{"arch": "wide_resnet", "model": "multi-label image tagger", "dataset": "rendered roads seen from a driver's seat, with toy cars, trees and houses", "train_examples": 72500, "image_size": 64, "crop_scale_min": 1, "horizontal_flip": false, "norm": "batchnorm", "hidden_act": "relu", "depths": [2, 2, 2], "kernel_size": 3, "stem": "deep", "avg_pool_shortcut": false, "dropout": 0.1, "widths": [96, 192, 384], "num_labels": 18, "init": "kaiming_normal", "residual_init": "none", "optimizer": "soap", "beta2": 0.95, "learning_rate": 0.0014, "beta1": 0.9, "shampoo_beta": 0.95, "eps": 1e-08, "precondition_frequency": 32, "max_precond_dim": 512, "merge_dims": false, "one_sided": false, "adamw_lr_other_params": 0.00078, "max_grad_norm": 0.5, "max_steps": 11400, "batch_size": 128, "epochs": 20.1, "lr_schedule": "wsd", "decay_fraction": 0.3, "final_lr_fraction": 0.01, "warmup_steps": 220, "weight_decay": 0.1, "adamw_weight_decay_other_params": 0}
Rows from block 2 of a small multi-label image tagger, named by matrix and row number. Rows with one number belong to one channel. Each number is 128 + 24 x the weight over its row's rms, rounded and kept within 0 to 255. All counts start at 0. Numbers have three digits each.
After each channel's rows are labels from the 100 images, of 14976, where the channel reaches its highest value: "patch colour" is the nearest of a few named colours to the mean colour under the peak. Only what is clearly more common there than usual is listed. The data: rendered roads seen from a driver's seat, with toy cars, trees and houses. In brackets: how many of the 100, against the usual share in percent.
# convs0: first 3x3 conv, stride 2 (model.blocks.2.convs.0.weight, 192x96x3x3, each kernel summed), inputs 0-95
# convs1: second 3x3 conv (model.blocks.2.convs.1.weight, 192x192x3x3, transposed, each kernel summed), outputs 0-191

convs0.10:094097097091177126112141127118138181131127140133096119151111174106095158122150117147161089122118140165094116125160115096100107116091161085166149086117114130137179107114143140107099103117117103133111121115123153123135141082091113140139125104108120117125163101130167086139151140101136115129
convs1.10:118125113148128115135122160122112109126093135143128149156165122130143139145156173136156122129124143113095125106136134151146133131125122119090161113135114124136159144126099128115188137068126184131090110127112116116104139124136116129124158119121130114101159131109107131128106133062200165135167119154135174121181112087133147111089151103174107184170172132161115113134179140138171131116143134113091165142124143116154138124202091129144146160128113130135122120123124160110105109118068156161155125153132152100124085147130100126137157133140125139108144144134133120157156128133134119179
patch colour: grey (45 vs 21.7)

convs0.175:136144124158106139110137148103167108151144132139118093165079109134148096151110145100122141133108103159113113140164102117090146105141179116135101087118138155087115085153124137143073131131128195099135121078123161119134119122117135142144121116116145096119106075125163109150122140123089138147
convs1.175:073142136130187159119098117117121104130132129053110137122114128099140171164127090117122143142175141180111100141111156144114139141151159151108086113121126145099125151119108132125129085118102106111138129151147098115071168097126101133117168132117123132179124123137142135100179175111163091139088164104146105096115136135118172161135138084116148129132105097155168114121117161138142134108146155130138125136119150062166095132122125132074140117152127108151125133138132131148156114101125138154113108172151109139145090127127116093112117117103120136122122169173117139154117138121121106102
patch colour: grey (47 vs 21.7)

convs0.177:138113122142124125152127127129122158114153102194114127138110076107138135166130127158140108123095164147102120130116103150106136173075146130127097135133090125143152126120083112135085101093127105103120113123167125165159127110136146150134123112158121127108130157157157056121092103107120128174
convs1.177:123115125125150125103144070114097175124115147072151149073124102098105095166088132086145132117147109127126123140135125157125137106134128147140176155120143130118067122133153157105101159135147113135156138148088147113110116124153100116146094087138111104166119126124147102146122118167142114187157104126119137070143134129141145137130123127121145134114089124106152103126131122125139111149107113143149123100105149176149114123127130097171093087114138101181109118128145163119087086182142118189155141154136147146096092082136137132129144125133130183157141130119148100116112129102153127103
patch colour: white (37 vs 7.9)

convs0.171:099153079145137105104110121131157144107137103099125134124104119114125106100148068131114123100073169153121133130139143149125121175144161141119125113152153103110178184126176131140113144117148126131109110114148138117151120108110107146079122101093099166103097162108112079115115151137102140136
convs1.171:092092128123108128142103124133120135144155151136130100142099120155139114136081142113112128125127119166114175124166086109109147128124100100158132183129113109100129118152149131138112134142165174122154107130093128121121125073124141081140137112118123090157141142105100157147162107167145127094154106112119133100092091146152115133135095173147104116100099132102075155141103139133152119140118129107099080101132095163139163162072132119123100112086105150133105122127110142115116176071165131140142137096069137107116099119152111157093090105148080122090116121126127127109163129118126127153
patch colour: grey (63 vs 21.7)

convs0.76:145135100137133110093144144105142174118106110165099155154122146117083150106138085143103092133142133137073102156138075137123193140104143127124123127089125104097124143105122109131129171124107089145153117133136162125156137115119151139107112098106147112101102129146113058151143143133108157142
convs1.76:101121138112133131137117165145157139128120120108106139135147093118152106144128137116154114105171192111145179142113140114127127135168123140155095156113099112122195142119185145181105097126129120129181166162124069169123156117155107150097120120099136195144096125140097131116136102123115118127121109161121131081122091116171168126109089084108146148138142116133143132142176144118158135103158118123172123111125129159127152113156119118132111098113136148150116115173107153152126118153100078133159151155122154125153145124129134130092127101112106140107108117145062114149128127116151144142
patch colour: grey (63 vs 21.7)

convs0.173:128092133168131163098115104138101137109095163143117102103115161140138103153131142106112128144130104150083091130116076089125152118115149122133094160150150120129158120086162127117065110101117085116096170088108144114162119104133115148101154130135137108120136123141133117127129141115102193154
convs1.173:142127159100138149159139098104096131125129151083128126131132137136154150117090128099141138122122139112092152152136120106133126093137119150168148144151128141145118163139130160172139099116114170133154106118175166126061130128131152130126126148118119112128139098154092190118145137113153144155133122150099159128131160148116149163151172105165169134120135108166138140124107098142146106145177152192094136128135148132131107143164129085128147157116160115145149119145107123167110125062156110169127141152115117144156176095138098174122157140179121124137118118132108110058137135138128154108
patch colour: grey (47 vs 21.7); pink (33 vs 5.5)

convs0.100:136130163167120176145141128134154111128137097069114132104106111129178126102139115107147114133103143116136139150149120090150111105102146117106109105118127129129115136109134110134094136149154117158190082056149110095116101091146124151100106130148115121094138149149153106088112156100127169134
convs1.100:057131109115138103125148166112116146097130139115120129125111128162182115143165104107078072128136085101110115105106130162116151129133113126126102106146106137110099153141115104137158132127139134161123096154114063106130142116100138177135169125137187110090136140124092129193181151130143135143119111127156118154106121154081121135123137130160136124135109090125099134163157146115129141116118167143118125127127108150130098133096059169131150121106129134126108145096162110132127123129175158140162129106140119126126104082132106147106106084149185117131127104114103127142118142120168119150
patch colour: green (40 vs 3.4)

convs0.185:105114074104138116142124062138144144149140099140181139128110097099147146131134100146090149135103136142152147143103147123117134164185126157158115153138125094119145116126130116091101135133117151155078121109095151129106106113109136092116109080173133102155116147138081122129124140146117131078
convs1.185:138093140141107149149119144098137133205076098107133115114130136142138126125089084122123126122103137131122136115122110147072102092105141109143130110144088107098139127134096166158108160143116132115094145137143153084084122116131110112126138136147133101153111135112101155087153201161153067115108141128091138091071120125145124122118147151111107135127111096109140144088122168143121094132129146149158148098142142095127122098105181098148101129108114137133153127092107122156130153075119122141112102102112132089102114110143114102162110156123126131151102153148154155138112175107133112086
patch colour: white (33 vs 7.9)

convs0.44:104083119064124106116130167165164118158125113135183149122086089187130100136111152138129187087102079132141138141149073122104110124115128129120128137122116147123127130149118114114131133089117118097123131168151146135101105125101137108115176129132081128113131162120104133117113129125120128105
convs1.44:108147128122081120158135151128141097123132125121201129103159132116093142108132140103122104108121102149128109113142156110126120101102151126108135068130140138156134112149129138161111164122108106152135132138105139073189133134130087104151135098152125154150111120088125133121160132106109131139152108151064112169145155115101114129137138096109095126126099119086129119127140183114133088135109119114139074139086158172119168117108102097143096140124127110146111090120187112137088086120123148122187115135171139121133117179110084090127113127119135151149128155124114138167136141104127157151
patch colour: grey (60 vs 21.7)

convs0.80:130118148117136086127127133111092129109144136112144115100098196130126105129132147125079127158107163144131133109124099158149128168126144118191108130170123086128124123080117158123155180094139127087115130112128115125109120144096082152127178117123114110156099148091106103114124124117158092115
convs1.80:149106093145136154170101119106138067133151121122180150140136148156113159145094125136139126141153127109171118153145132148138161142118125127097103091123144118164172101115162087108097149127113159134105087114162141151125102157083123144101093104133086109107127125107110117143167123140108115131145144183162118177107133214103129151116127109156127178122159122132164143132080120136132094111094148122124098151136157121126156143119139152164136124110119133098146099135080106132124103122115118144112161141147173110114082101115138103065114131125158135120108165146114132135131124102137132132
patch colour: grey (44 vs 21.7)

convs0.148:161167128078119134105108150142137163150156122141139094113124136125117138136151128130159131111122110138110140111117098124091055125079102159126123150144154109103111121118091140127178143159149121103116152143152130116096092111188132081114096109117108121142130065113123121167162122135132118138
convs1.148:116148127139123094143148118106143130130128135116095125137162090140098116188110157118098122101086132111100122171103104168115127138126093105151144104103114144126131157114122151107163152117149134112119109146138080126104155127166134124120141121133158174113099104108113099133131108126092114110157127143150120151117154099119197117029094144099133135109102146110161152089121108177160143120140106105131094158116096136131100204131125093157148134142119087166136139140144191110158160103122118092108132101130137131147125126154145119132121103125092123139145131141145142151104156115110118118
patch colour: grey (50 vs 21.7)